config.toml
arch = "convnext"
model = "self-supervised image encoder"
dataset = "rendered solids tumbling over patterned floors"
train_examples = 195000
image_size = 32
crop_scale_min = 0.3
horizontal_flip = true
translate = 0.12
rotation_deg = 10
color_jitter = 0.4
method = "moco_v3"
isotropic = false
norm = "layernorm"
activation = "silu"
mlp_ratio = 6
inner_norm = false
moe = "top_k"
num_experts = 32
moe_every = 2
expert_mlp_ratio = 0.5
experts_per_token = 2
shared_expert = true
patch_size = [2, 2]
depths = [2, 5, 2]
widths = [64, 128, 256]
kernel_size = 7
projector_hidden = 512
projector_out = 256
projector_hidden_layers = 2
temperature = 0.1
target_momentum = 0.996
residual_init = "scaled_by_depth"
optimizer = "muon"
muon_scale = "match_rms_adamw"
lr = 0.0025
momentum = 0.95
nesterov = true
orthogonalizer = "newton_schulz_5"
adamw_lr_other_params = 0.0023
grad_clip = 0.5
steps = 4800
batch_size = 256
epochs = 6.3
lr_schedule = "step"
warmup_steps = 240
weight_decay = 0.08
adamw_weight_decay_other_params = 0
Rows from block 3 of a small self-supervised image encoder, named by matrix and row number. Rows with one number within an expert belong to one neuron, the router's apart. Each number is 128 + 24 x the weight over its row's rms, rounded and kept within 0 to 255. All counts start at 0. Numbers have three digits each. After the name is the row's rms in percent of the matrix's.
After each expert's rows are labels from the 100 images, of 14848, where the router gives the expert most weight on average: "colour at peak" is the nearest of a few named colours to the mean colour under the peak. Only what is clearly more common there than usual is listed. The data: rendered solids tumbling over patterned floors. In brackets: how many of the 100.
# router: router (model.blocks.3.mlp.router.weight, 32x128, trained with AdamW), inputs 64-127
# up: expert up (model.blocks.3.mlp.up, 32x64x128), inputs 64-127
# down: expert down (model.blocks.3.mlp.down, 32x128x64, transposed), outputs 64-127

# expert 25
router.25 098:090127135114128126105128086090175119098104143140156131150126113084121160159162125105142140145112094154137138117135136130123111100162158135148134113157139126141138187133125097111162135129089113
up.2 101:116110111127085136145092141147087094160153112086161148103136137145110121121101124147097124116154140129127150153139129109108133134098139086173117113102123173143134100152165126137110146080091160
down.2 098:145154132122158090148140135087152137126180117120127117155131103127163107146176162084171106140133126150118111137141118139112149142180153126101102140117112119111137138098082129172164083106098135
up.3 098:130135177121140121101153130156138135131136106110114170114156176102118111118141186125160150099206127101129127112154119105138144122162130124173155134124100142150163107136121157096114120149123154
down.3 098:121144107159096140130143149129173124142152119095118127123138167103154139091125132123184157082098141087085136074126123086191122123174079109102104156082150102112149135126139136110099095109144134
up.4 095:123065108105129167124091095114109133127160164165112110108111149098121156158091101108108133118114145109147134116129112148129133109122153111166113134115146091109164158094143124121119185121114131
down.4 095:132148125138137143114109130123108129132157115164138139124139139169130163107152124128157156119108122095104140145094125126142159140074159136125098151100160184136096141153086094150129116167124133
up.5 092:117124116133120137161150119149127175099173151132142127190143131120137130127178136086113109126098132168099111130096153101172117127155137135135144114109120091095147150119115106141103105103103113
down.5 102:138136117081120125150112151131122092137096120131114136149162107100117093087160121120095158145175105119110131183123139147119115112163137171090124138115153136127118141154168150136129199101140142
up.6 099:106138149157148153110088145141153137151124126154101119136139108151160072129173118096085149054104124155129193148088125071118123122098167115101127134127154116179119121112128099119146165090142091
down.6 103:114167107130126099151123129122178147141151111129087133133118136148129122134120144150109133117095136116143164147118152158105123128172156110128120123170157110111134125133165129136116071171135137
up.7 104:160110096126109103128138132071100171133120134116122117126135112128115127116130157094120159135170140092123161107114130121136126115170126153118143118139163116100128153114141106164114116124127098
down.7 098:115167129168127132135106135131121111141139142102111172123123127127134099139060124144134085154097118094152143116115153136142123125115110145138111117091197130134117164121102119145132099101137164
up.8 090:120109157137152134129128071094163103130057085162164119089139138163087153156130161150133126131165103150064133115109136129150165116128129109131118134135128130122187153170133125154167137149131124
down.8 092:139117119108156159092110134081107150144127152078158130107107148112111142151114141122100126111131101109151175128141095133158137135088124180155106084121123133170137114110129133094131163132136094
up.9 087:120130084146109128113129127106088124154174085123098140162080125100136141167125160112094118115106131132137153101108140114136159112163113118148123147126146096093146157127151123149128123112141137
down.9 087:178179111115129137141114159068147106135107121116101147148146145125138152111104113139135121097108151103119119149153151115129093140098156147107132126140186116154095136145159131111120129117128164
up.10 102:104140113090118127080142172135144120113106153178115148149151106115178112090117104140126130138135123150155118143130097117119133103155094125130133150144135158131142107147123123131122200080148163
down.10 098:126081145131134119102136115137129109131126125105105134115108176154129165112186146115141139151128111103123139136132142139135123151137075085136138134115132113099134135136084138129142183077106128
up.11 102:120153099128116129145158132125147132144138144123152127085111148109147138128181134104155152151111148090120091146116142130158181092087153156097117130134157145102115160121099098139120095126128080
down.11 099:106083149113139135155146166089128099091085111164140093133094109110123123105093092133083136105161109139174097095117146120081148116156133111145124138146116151135133161161151120146152107149153123
up.12 110:162148147098148134091114105112147145149147091124119163107118105142137134089169106166146114134109117105103127131136125119147103159134129108154120118116069129136143131146091128134128104109132133
down.12 111:181178092145107097127114094158096120130151122127094123094122161132176147163158137156102129146131106107136148122160127130074136136126156111132148105145111096123125124133160125122143112161129148
colour at peak: brown (54)

# expert 7
router.7 129:118128127087150130144101166112118089131176085109113075122135150147113105135132095118103126122158150099112126168160120142118125127140084122111150123081112145143123120170142122119155124135140130
up.6 099:129149127115138128105111155110138123172142114138219164155145130103095165116106143118119141125146090131114111105153120123106134110090135186144117143122121122139137107159161108148132161089128173
down.6 099:112141144141112177140147081112125105124194128122135126131100081143135130143075143114138106164100112099154120111131138106120181104202174142159088118128118133158099124136147098090089142149128103
up.7 111:149125124165041122115153120143114128125137130159097164116168106173095142132135128149118147114089102137113125074130124139154080103104130136144108113103076146131145112160135113142139125112097139
down.7 115:127146157114156121104149137121118121147171121175150099127135121127112161139162160111166097176171146139135128106094140150120092101114096121132111112144110164170172172106081095103191122111122126
up.8 111:121137138136163141126119131134126091139153160137096138114102116132155159181152098094087115063187167096164139183120131129110120125103161118124133140139183106134090132126125107089136155146102130
down.8 103:165106082115139071117136174132103116172147091105148156133104147109125146125169109159143142153127095117108124116137122150124128135137135126125105091148140158114108091136144112124158082102141132
up.9 113:114150120128132146099108131135122116150173121133171101112117132142100136134119102134116114161093148109103097116121159171114133128133122109131138135108134141096112128113109125090154109125127116
down.9 114:093146100110114143135085114131124117100093084152113067162135145077161126122172149144141122116121133119105105095161104083139156141095165139171185115137144131106112130144090152120157114168132115
up.10 115:138135199121119135083137125122169134130113166118114100103120098134090095161126122120111135095115155148108133107155109090129128126139114125104117154167121104133110138097087081112130133124080118
down.10 109:114169176115147095134133140141143102140141156107149146121122118084097137101142132132148140155150102156142102118131152191133145103104109151158135150125123167103144145108129147131121131115157172
up.11 099:129134171128164129129121125115163130109149149162097110153092173110083157131143153119151161136076123162166135122127135110172131118095129128121149142120122115064136141133138145120124147095127135
down.11 099:127133129137138139156103110098066145107109085089133131105110130084120137121109115143134150145106140130121101109103141099155159084145130134166166085118102146111157133114119101090125076084154148
up.12 094:117128121174127132112105142115147119113089161139084136113120114113131156137116129157118134125078136100117124129132119180101182149089143135120123126112125101128128130122099182086128109126147151
down.12 103:101152146164135160109117089123159109129180130113077129130139151116151126091107099126172137150150121096131183098115110123155111137053174198138133134120134123131151104146090120110087160123127150
up.13 093:127143091124098137157135138144104146122128107099099114151135100111126119125123106128142136099166136144125131091138126115141185156078118149110126119165106143144142139151121139119120142117155181
down.13 092:129133134163114112099120125156133106188092168153087124167126118116108128123109155148115116130106115160133084141125111133129124142158120132150090141151094116135134158143103152130131105122123145
up.14 096:111152130124154111113120132125144124146130123123102126134165092130122134144142073096054089085210171136127155147088113151081123127119119143160123135114121144083144123126164096096123129107106114
down.14 095:112101076112108137110106132190108108127077127132139125116125140094150134166192139153100120120135137131132113115127135145131153115144137147092131116146127149124101146179162140121145106135147124
up.15 109:129148107127149134136137155101148131129075154157143126108067087140132125127128128123134121112100119132118169085119125163138121133102120166086124100125093095097114124095136134116108140148153160
down.15 103:151100153097124141111122137120121119129134205129117135156110144156097083111107115102116129128090140115144119185156124166106135144153114086124119144136127106117134146094133127174136111143146135
up.16 093:127120117118175143136150119110082128163125101125126113120122135113069162104138130162165115162108134071105157099103098103120152144115132105089114099157154106162148138166163119139144142095130149
down.16 097:113140129113093099114153067094131128114155115147148156124109127112162157148130129098140129126084165142120167136113146123099152156108108095130133143118130153113160117102129115116099121113125142
colour at peak: pink (31)

# expert 27
router.27 110:127094094128089117121138145112156139090118152152093145137064117099134176115131157095130128143141101150131098104154112125093101125139125127160140125156157147084148129131142172142151119152069125
up.6 104:115113151127112103116107143130160142165158154117098132158115152094153112101092125122141079141190124100146086088160121139113134124152214132137140119115116149152130149152137175122105146122137100
down.6 104:136133151169131153125145123150145125096110103147127122118131111087133116125107142129117148114087129138134130096128103117184129163137104124121128185131101151135121161126107075132106109160156113
up.7 111:092100093131123121128096131143113089095136127129100080074104135121142106196135114144136115127139154087129137131170125112102139147174147100143131121122166129145138118110141144132122144191123142
down.7 127:126088097130091139143157128127139131114146157137185114132138136130157153121141093128121141082103097109109134133154133143119132106140122103175116132125128152117146116121163137105133138182128118
up.8 091:131106150133105097126121125083128168128169090160090151166115116131139174092125125094088095124122144094134117134121160092139112099139150119129130137078088118089161140136155150134128108181135087
down.8 087:135146135166142101143154096131184129154144161158128097132114117102135122114137151154161125138154100133117143128123165089164155095136124112119062130124122141144176142115087110068154102124146127
up.9 105:137109121129093113148116088082173158148104097163128152146139081151111147076101100122087137133102127131147119141132158153105139097163126136153139137149151139089126149143098132094101155137090120
down.9 109:144156101161094136124125147114137114133097132170093161184102097067085153093136116064114140145177126144132165130068141142129102146089116133137153113112130123159131129141114110122137104115097157
up.10 094:116112110143127105139113129105171144131116115128124162165133099177161122119164142088133121058125136120128115122106158094146108100162141117105139114104074106185103132147127155087145129108161153
down.10 099:145127140104107078090238103130159133155150127140148108140122163101140103148115163119122149129161124146097141112119117141114133142138121115064134139137174137149142125159150117165127114098150128
up.11 100:096122131156147101169108107122101105095141114115115104108145133155125130111138184157172118130112148113109156102163133108130136110143089128135126125164139123135138149116123144114146116166143085
down.11 096:149134124139132122151148154144107151105171104153171164118099091130131102146119133136140098160120132129143076150159144108150104149121147123151119136142165128099082119167120143166143119117126122
up.12 098:147138119097117087124128169138123119094121123134120158126154147147114136110193119135124128128100125117141169111165124088125123150124101123146158121157097140096117126101148132103094146116078094
down.12 106:183115107167110127129123170100139147136150136158107126089145092154173108105138152119136137166072082124115097155137124150135109150105073087083109140122141124100140105108116104154142130116116112
up.13 100:125106109103117146095127105149124168115135094141126151112126146150177097169150119107093121145128135189110115081146150166108148126122135104167112141132086137132158122126128129124168140090143108
down.13 098:172153126151104100122140151154103156113139134070131129154122163116111152149138154106141133118090147115114114146132114135147100136171135096162121147135149141101137152167149104137088101128077099
up.14 087:127105106141117107184086149141094123118151161194123146176126119138128147122109100094145112128128132137126152156165147128170185140102129133143122125141111126156141137148145138135102081105130160
down.14 089:115147125123085131143139176155114099156117124173154107122113107169124147126081109124100135104163105110138148142092170119089144120144088143171146137135120157131143125122117103174131131161088100
up.15 089:113147112118117127188085134107107111155158183099152160113125114151107156095110124102208124114138087112122135139110165078133110114129135119110120128144134130103134168116141104123128087115128107
down.15 089:107113131141156140186147159092128106147076136119145149126090100121122116098135191149145113196150127167135121158093119117130126087087085106128161141127124139119111142159150159154147149154138133
up.16 114:094128143128151101138131150165181109113133149104105089159122102183081109161116108104119090164118134137108103155127124110161112140121100139085141129147116131092141153123170109109140140115205097
down.16 110:095121138116143087134145101090110132135100134127173132090114131140109194125096092122169148133151133132125146134127119128110118146100134100117133161145147142099143136150114135127123119088101134
colour at peak: brown (47)

# expert 5
router.5 100:112140136143124123132164118150134149139069158079145105131157105135148160126075137113098127166134137161135098157137118121126150128098091107152109120122078093120106135100120143127076103074119140
up.6 084:110148143157135109148069118131117139133121137138127068131116163130108136140119181126159118124103114118145170116068149139111136142097116197102130119149150116111146143082122119109114098124125123
down.6 095:088138125154126143161108128092099148135146167152117112095128088131154129123106128080142109167089105175128107106112153124151141112079152140143139129150073129081098089118140146106096110137129123
up.7 106:096129130100092143116102102160140135133147140149107103148141075133158163142179191144160113145132105099133115109152152130134123124151129109171124128176163131082167152081150155130115099120108116
down.7 108:097172111104155143143154121135085166083160112101124120118126136158140124138091098151148130201169136147111164152107113108131127108100117137117176130142164109150159132144179101091082123146164122
up.8 099:139167159142134143144116139147107115112136131174142124177157112143162095174088108138084130108136139125142112175084136119110131151122105167126114142107101105150117108168150105174104109134158121
down.8 098:119160123162093070150110094102170145113122189134123124125151157099120122102140122130088122138068131113135141118116121117131120125106137143119119157092132140131134108095090114134128111068115134
up.9 100:164145132137106142133140148175123178130115105110131130128147119106149130135117116105165118154081141084141067090123129154147152102109097117156111140128143115122118102099111116130106132112168159
down.9 097:103114127109167164145119149113108132118140146060149090148123102144151145166116091126172150168132132135131113090118108154140164119122162092087121111116115112109151144157130169100113150144165123
up.10 099:108136109143144145136152131167117143113159086136117147113134099116170173080125125118172116102089127154129082166187121116116162099159102101140119130138148140111156115139128128115124111128142106
down.10 098:154074122125125142115149148156153103123151121161098138084154125170102145143131099148147132199140134129132108106136122119084139145098089131116113136069136126139127115153138118106085153138129099
up.11 114:146133118104084132118130096120140147170164109087140117126111126127081126169147132135123134130103137135133104152109122126099105131141136148150139107125117138072140143113147153151098106098115098
down.11 119:100144141140127087108109143119148128166109078096133096110144155160120132101117124131108134154152162183093141143125128115110126105151095142152135071140120143150149102099123114093106109077097124
up.12 108:150155134137110107139144089098088121149107097103122117130093136130115161195146122101094119151156120161136131130133125148128159145157111117147124125100102141085153150125150106125132130145130125
down.12 105:148105126114171129142105130119128127148163090139121123129124115137113083121124162145175117082068155082129137130124145117111119110188121140094114150175117187134135140104131127139119100153122117
up.13 087:130151154135165136117119119157097103100151135104149103132152129150114087152183125150096144169153087113110165127122153118133097103121168127140137172107114142127126123125120113155094092162117107
down.13 093:118142148089092085131105074095121144122126136118137139141144133122143112105112086116128126131177165138152127112119097170129143163150110137148164126141102096154148120120106127141152169085133142
up.14 092:133118136112113093127138127124140120113173113105121114119105079096098138123124104109156133083122090164122153155118138128086125110134067121167129117142156135141106136149147174159135150099143133
down.14 098:133112122135105111119140132149131095108136106141112137128130209124101157109179131121113206115152106117102146147112109119111149154111161073126110122137141111066091128145110103120138133165110125
up.15 087:137148097148175123125098145080121144117142165137089124094113126136139158110127136122139109104144138123148143111085164159110149111174153140132136166118088099149130151159175113117144117073106154
down.15 089:140163146153110143113115116136105114144083145165108144139160161167137118161131113128113166090112147090097092118122134124124145141135104132128163172128134123115106163129127086139161112124161167
up.16 094:124146121116100113131131092138119131099116064117169182082103169104107130207132062124119141136087153133126147076122127162113115113133130127108131120137134117084123156156130145152130099116119109
down.16 104:122089159173122138124102131134158151127137108132116103174157106128101104100140128124168130104145183120157133130166112124129150146192169123141110167137156123154111118137107127096122179076126097
colour at peak: brown (60)

# expert 20
router.20 103:149113131152100123152163072164125169104112094135133135135124148132104144065158120137186107149151118142160128126119095114154138118114109120158167113115114135107111138141153161160073126093111126
up.6 085:087106115165111124149110147137112117133107091116148125127132116126160137168081139124149099115108083130144159132125170133110154116118132132157131106173072116126145152107097119099141137124139145
down.6 093:130110097085147108121073123146155167129211103114134151181116151131139137121161149110140124113144113112148166137112140108110117113146111109139142104109112124085143154107143160127069096145151158
up.7 096:121119118129109113142123098103122128100170076137097135114112102105137119118109131075130099070186159152152164150146148082119159119115083108110106146150141099125096141147155152122137130148127194
down.7 108:113131095162114138106112142077152131145155145127072196106082136113120135169174095152134159100051118139170108147129134114105118110153139124178124124140145116114145124126124118140129127152141143
up.8 085:103122108126166107124166123126117118107129150140156122145084135140152108187141123146105128136080129113146115100151151141110134126135140166146151089141164121122134127141095145141140109100096117
down.8 088:186100147127116178115150150127182163169103148150147108120120166121107139127106108140110106154153131137153138122135134114103138137121161153129125170108120166132136119122127125103102069064071112
up.9 113:132165117131124103135104130130119140101153143130150089177088111115155134115120113141191116137169112162160120102139130129128179118155099131145133107151115122100138144143164152135143122090069137
down.9 106:073146117080138145113152137119189139145059151102166137145159093142114135106083096129178135084105085113113132125147120148128147147103105149146141107158141149154137120125103138154117106155134144
up.10 084:106145135133108098121126118136120172128090121088136125151147171142137127094108083112117100057134138130128145102137150193121113123143126127146157131110111122121165079101128083135143156124107128
down.10 090:128121095157125118103110146122151164133154169180114118152107122176126135161181114129204117105104104140117135135148125112150151136155102170142112133149116121137122125150140142152106134125139193
up.11 085:123135178109120115167124123129095096113102115112141119124092155118143145166110112112115176148122141141157128108134130142120190126177122090106124125167115145123134109148110135149126100149080161
down.11 082:138153144141151187122125078093100165122128144168129152148134099150154128118129097146058113150092094101112078135136134168173150137175126137126096131134123141130133147091135134129115149112153109
up.12 103:119124104132153117110166094162103144122139098108155081115155138120130110031139121106184137159161129149120129168139115151129084111171125108146137130116165130124125127129117126131117108149117128
down.12 104:159142125187129146162114127160148154151120127119155187127109073079136140113113067134118096074176110118124139134150157114117146134122114106135117122096166099112133141148129117119136099142129129
up.13 090:131132130136148152126121125098140123151098110157111126155143123086135135038125100103173092094134132108107126121126126110125149126095218188128129127165122126155127113147113124107124176130128118
down.13 096:100157085109107113178115120139138107133176107115126111172116167085146145124154082096162135131085156142184121124115116141136135127115111122138125142137166158126125106134155136124165157155120114
up.14 082:152163125144166130116108084091136128162148155095118092199143082106187135115105122128159106154129129121125121166158126111144129124143078111117130150105172102153108149100147142111105133117171108
down.14 089:147176120144156162113160187155120117116098157147135165166150113135139139139142103109122146103117096108094114109144110086137133100118098129111118162127141118162130088115141160118127116143120112
up.15 086:121158149163122127129098123169129133105115148138122118139107106066162128113120150141110121119094172140140185115120109133128126125140136138107143107161180171091118130124154097131167116132128133
down.15 094:113133111115100165093128096124104183110144152135106121125138183151142140144134138140153114169139126153157100142156171115103155090126144112116096117125130158135096109147096076127125144148149090
up.16 115:121133101126108156124108144154104123164139122163137153131072135143141121099140098128107170129184094109168125121114113173120107116087113166125131142072086140080129136127118137142148133147127119
down.16 110:174126140146128120112122127146152106125117179161126104125138099133114088162087115086148135131131106109124144133169131108106125128152135148137150164152132114138135098165092079111138111116167123
colour at peak: grey (99)

# expert 2
router.2 095:137150170161122131136158128116114134128064137132162115136189154146112175118149105130137145148091169129105128171126100134160105161131142108121148137145121136116154134096118091147102148119104161
up.2 110:131139098165144133122128112122133129105116137112174079138190121160152127129104112100113099151073171125162135113116114096125163127141075107073139136081148151148131116101145105131107145112125146
down.2 106:151104123135146161105142119114102118106201125167107130131121124131148130087118139120104126143150129134129093138130160116111154107153137133165143121132199138103135148170132147126149184157134151
up.3 092:122088114108133109162164122121164125168198087202104122073096144110146148139136094119095125113091107102120120114097105107079183122139141135115112154152116112107120144179144121134138113175117135
down.3 094:112152143118132157104115129134142116131168150095163117131101101118150141160125160148147109185137155160125084107133146142126109147128119093114103129136118152085145172023123121184112115139156132
up.4 096:128123110132152129127152132138101121111149141117167138075112151139095129133109130153127103098167142110131019116089133085115126119115131131150153125102124130121101108148105125159118136097142185
down.4 106:088187135166144099126147142161112125135157137105170152115152085141161091096137105133152122140155181146107124084147145162150137072161141127172123116116125156121083139133082099128122123117101111
up.5 097:151138120141138128102116162143114092126166151126119122094120127155133139140150171153111137140140113196169099137124150160121119125098136147078106098104095156125107138121116128123138121068136131
down.5 094:166091101131106109094089205116101094122128159159093147119122106133146113114145174158114143136133112115104107162158098140174103134120135120101161165110101116146100127133154089124112097060092109
up.6 115:137113126118103128127111090128159147114095118113111124166185125095114106094096156115117129169069203106117102159090127158139178124157131138136148151129145097123140105114124052143130169128139130
down.6 119:136091109140138149127121125138136146141144167117157190152110128122123160067114122132176123096140139116169136114093106158149161156126151124152103066152115122132092154156186131098156182149138141
up.7 109:117085177116117117136069123129140129132089168143156097164138057147132122148111116170127135091125103110154188134148105178151141137109123122150115097136150112135098149124134123140169130147107077
down.7 109:126117126131145155122121111125121127154123141162128131139111186117095140145149146084138116111105102141134140149093127077108080140057079127136105118094134150143116175140144110186144136116135174
up.8 098:151176136170087130125103116150093105094146103083114108146120149159108162110128135118132137110156125142123131110093128105089144142103092138139156161111091115113144118121093126140157109146106082
down.8 101:104148131147123110111118143104120130105157126147113155121164147143118105177144105149097127125083125099129148100143095114096160119152112154107153101135133120146124102125134148118133137144131174
up.9 103:124112100095163117136137151139158106103136142146084078122098136134111123156131107144136156110152139161135068104143139125108136132133109080142149129141164095119118121138125085144132113151137156
down.9 101:127158129152075160143144104115127144087155118131143164122130147155150144192136125157122115084119161107070117132153125127129129114137168109134077130122158149106123108190148083145140125155119110
up.10 105:134165166153155184131116166133119139125170125078105117129157122103108138131107080174090126097111118128100091112151137105146145115110123098099157090116115173185088107125119088149132117122118123
down.10 101:135119112107094127151138145126142161127131133184152099087125135152100120149155121125112120108135123114141094091151152124158101146108127157131141134089132109114118100073110138153079101128148099
up.11 101:125146132138098157107127122153111105176114127094139118109165174108141158104123120163137108104089104078166115136179123140135168134132091155110123137091110118123114133179095151165143113137160116
down.11 103:107144143183115120131085094156154145163114193166181093145115114175113151135103132150102117104081141137120143130151135143143108108122091164133127086122063129159161116151111136119137086094118122
up.12 101:148132099141123144127105128127098093094151086148123100112129158168149134118111104135125106124188144091136097152108123120109157095097132159137116110120157151152121130119130152139075075121173117
down.12 090:154130109123168133143152149137132125107127125072148126129147093137104102157124143142094120095169157128107105148197127102174104146110149145100132118141108120103116123099107133152142114153137139
colour at peak: cyan (32); white (32)

# expert 29
router.29 095:136127144164094157117137146150109139131095134157156127154108152135141149138091083159116120147096165095121115090102139162112116133080159142159132127162072156117108113106117138155099107108168107
up.2 093:144158149128145113135157102106153133137093131133132125132099148126138127098130095135138130130106109107130073133141129122152129133112110184160142105130119118140099138100084158106128171108144123
down.2 094:141129117130098172108138146100120145124168140128134106102111161085122150120146150161141120167159093119093124162120129152144126118116160133122125132107120158144156146129111102105182159194122144
up.3 097:132145147133118133161164115129102133160161142152157151132133154143164161114093138120134135105112080082123113062132112122130116120114124151114135138152115134114108107133111149112137101123142133
down.3 090:149099129101139111119126124156114121109159131124129124139089141108113138156107149131148157125123147146076116119145125113108108077120156133138159128131168150126145134143088106131180116193109115
up.4 097:133139176120124117104129138128139143119155071106125141125115130096118133095166128129148171117113138139124149143109110180136178120110143110138122125123191090118116191121133160093123100119155106
down.4 099:138105107140128123167089104151123106148103152101088094124129137119140126133111082113142147094158147090157132122124106098106148138148106080143127174155146101109127069163144129181160140104117144
up.5 110:125111120125120108091128086106117117123142121096117081134144154134155133086105099112143117120138155120117155153085102091137176122143138135155134088184147168131148133125133121129086107144081085
down.5 103:103142130127150150124147120115156112160104143170125125148109113178128125173145125158128052088109121125116129130106146098143119117129110154130125135117158127102123097089094111138154105123156104
up.6 104:140130122147112096087164145115143147107183096150116149121100123154103125088112091127104138095169120124139161099118115112119106123111112118113130147134116173148165103145111102127146137094119114
down.6 110:131109131097140153142119149082119158138088123134100133143107175140121127180131102156110129137125159153113134145103149130125139144115138087137198110110132108096133153155172154168131134049154150
up.7 091:115171128165145164094130095156128090143116098115088076136138129146135119116144136081119138106142166119152084136133098141110123125130083141127135134139133098087208165115101099150146141135111139
down.7 088:127105157110088107103155103111143119121092137150118087112169162098105143155154139136150093117149073110186114131123104143083150121148171100127128099114100115136091121149134108169124134117101136
up.8 101:107096156150146121106147127112145126133134130155199120113100135114136072142145094106129146120153106110107145103130136126140104118104119149098129111091119146098121139134121108155145176121126139
down.8 102:106147076128125137167135116109130105161085153128133088099093162131119127104141154145129123161126103100123131126112118114139122103153122120148098096131129113141158104151180149122126111108130122
up.9 109:151107118147157140100141135113105100067163158163150091106135108173128129132131168113127147121166097155150147124155124108135115103140155121115126122111121112163117092101131089126120129113117074
down.9 099:137084106121115113117121149128120143141122117103098112107124131098130064153097129118111124126102151143135130112142144137101082118165084106103129129130108129157125164139114119129164130123139125
up.10 100:126129156138090118156117121143109113144177104131153138125135141142183137159095084169075131144102109126131134143133130171135125127149125158085125089108123126157128131119121112141143136096130122
down.10 100:141113099165137137120136167130125159146086195089090099124095185089128122107141125159140142150167139123131107119170125110162161141143184131139160096107153132083133165127106119163127117153168135
up.11 089:111118126115175129149112131123110077132178142105093132102123121121173170127110134134169150121135116154140141104141123104092097129106133110111102087141150130131114122115192139126158156138167132
down.11 083:086128085093132131145079138132122158120128121092114110103142101160124132114112160115137100130162093095154171143131115128108112136127137146125154124138138120122149105119129151163101155201079111
up.12 099:132149094146111157147172119132163141107134127158164161161103113147080171094119130128174125135110114104144164107138125155099150112154086122104115118096110116129128124112137125102133133103129130
down.12 086:103088143152116078139120187135150121128104173085133109141148106121131151153071132131177144118148124084083141127105135160117102151132143138109153101181131134167134130110116153099152128149110097
colour at peak: pink (32)

# expert 12
router.12 106:123106107115117120103145071066075166132152113123148126126109145091097135141141121115123111072151117132148110133149113101158122142148168090153113157119159158130117153098116136123100133145108122
up.6 101:132128089149114162166070159112187175101118176125152101120125104122161123104123094109143128159157148186106125136165155153120148108124087158149133138134163092119110125094113114105096121122097130
down.6 099:156167113120141124112143161121114147112153134124144119129105123114139130140119143158111118132154100169116101137119100120143152172150091129099120119146154148087106107125124140132187082118134120
up.7 104:153144125133132150148176109107099083151109100115101152150152138163151142157101150106154107167114174126108124124153112133082154108117162119070154137132110141117140138166134129131138134110136165
down.7 105:117113107074158140112118128142119119126151081150100105121123126143121113118122115156124105108098099102150123142160133079147144095098104118137094114116163124153135132120130134142076150181097138
up.8 094:117132123137178130146102119143167144115108131092088114118120131151107121111129119131114102083098144156119106115138135096106115121064113118129112120126138159123181113091092111123160123101169100
down.8 099:103155161095141085120150102100113140136062156178115142122094121119148105162108143145126101101111098131138146140137127135124125115106131102099143104112124117154131124074150171148152099088142151
up.9 106:130053069133139089143107098122152120085101145077147145128123133084118132091144148127164117100127164124149100138142120094085167161134165153107139108130150092125140131118148125116174111174135154
down.9 109:179095126121121146151129074147109139144124110169097180117152159122146094102152121126139146090136140107156169133142146170107126128126118098105094104107103147101143095156103114096185128145140148
up.10 106:124097177135120107144157116147075108137120116126120148133125116124150146106129119142138150199113119147134118130160128131147174118153098130137123099167095142114167116092162120096157116144105107
down.10 108:093116094168107104162117137140113101120143096142131105117135127150102143114116173118183108152125117136116087113171165167137143112149107114094119123125166140131148121119080139121145108162090126
up.11 105:148143161149157111181123133149137132097156176036141117138105115113157112151152117108122121126122154046155147104074139140134141158101130128153144141125132133140111149128137131123121072128130100
down.11 094:158126141142114153114163107139096138166110149141096158124163151125138101131120156127095086104114145132146131087144135108123113115126184140125136134125099170172150154175122121157129103125152119
up.12 100:107117154110144115114127160088132134139117142150169152122111120115062142124132178110134121145109149161124138090131099146074148115110164066147123114121133128137093125135091124082113148101118134
down.12 094:095098134126143132104100109106127104129157121193153158143150109092143094159123171106162128142127129102138100134096142150140134190121149089073112113134133123138131137149103120102088108128119135
up.13 093:143139119148126145110115161102141158106107125095130139118158138135155080102158109126132152163099136132169139160079146107124115122136130117134160169142135125150133093142133149142116136124135138
down.13 097:118171118127120151133130168143126124170112122141110102125136125135164119148156141158155124156138115144133128148109147165163127162102137176130108154097089145100137120174127113142139163107133133
up.14 105:143124103122131097130104123090102088148149123111103144134125198143110133144118127138103131125123109090132141120122127140149173082165135125117146100169126108122118142134145153133118126150091158
down.14 106:097152130064134143105127131136118134123146105071148110094131127114114130205119124170140130165113093160153137148123106131095134147101166120087129155119088119110082158115174125145129117137123122
up.15 108:130102159138138138165180127174164100084146147129078111113132148148155161074100112136143111111170151077155080145151133127096121119144112088124139149117136166144120090157127146150135149170118152
down.15 100:108092104157195129125149129112131124121130104132093154114087119160127120128087120147124100121114129122123152155110113122112080112137134080130148117142089122135100141097112112167197123113103125
up.16 098:128125166162115111070077141111123136083143114121110143117130116158131128100129138110097135109144158168083093120123123149148124108106092130085123129100105108130131152118150164174129151132123137
down.16 094:087148127125160127131138147098138142125128181149139114101119132133143162101105160121115138088152125146095162127100131120138103095188172176114144123115209143178134171127128165156130120151125146
colour at peak: brown (67)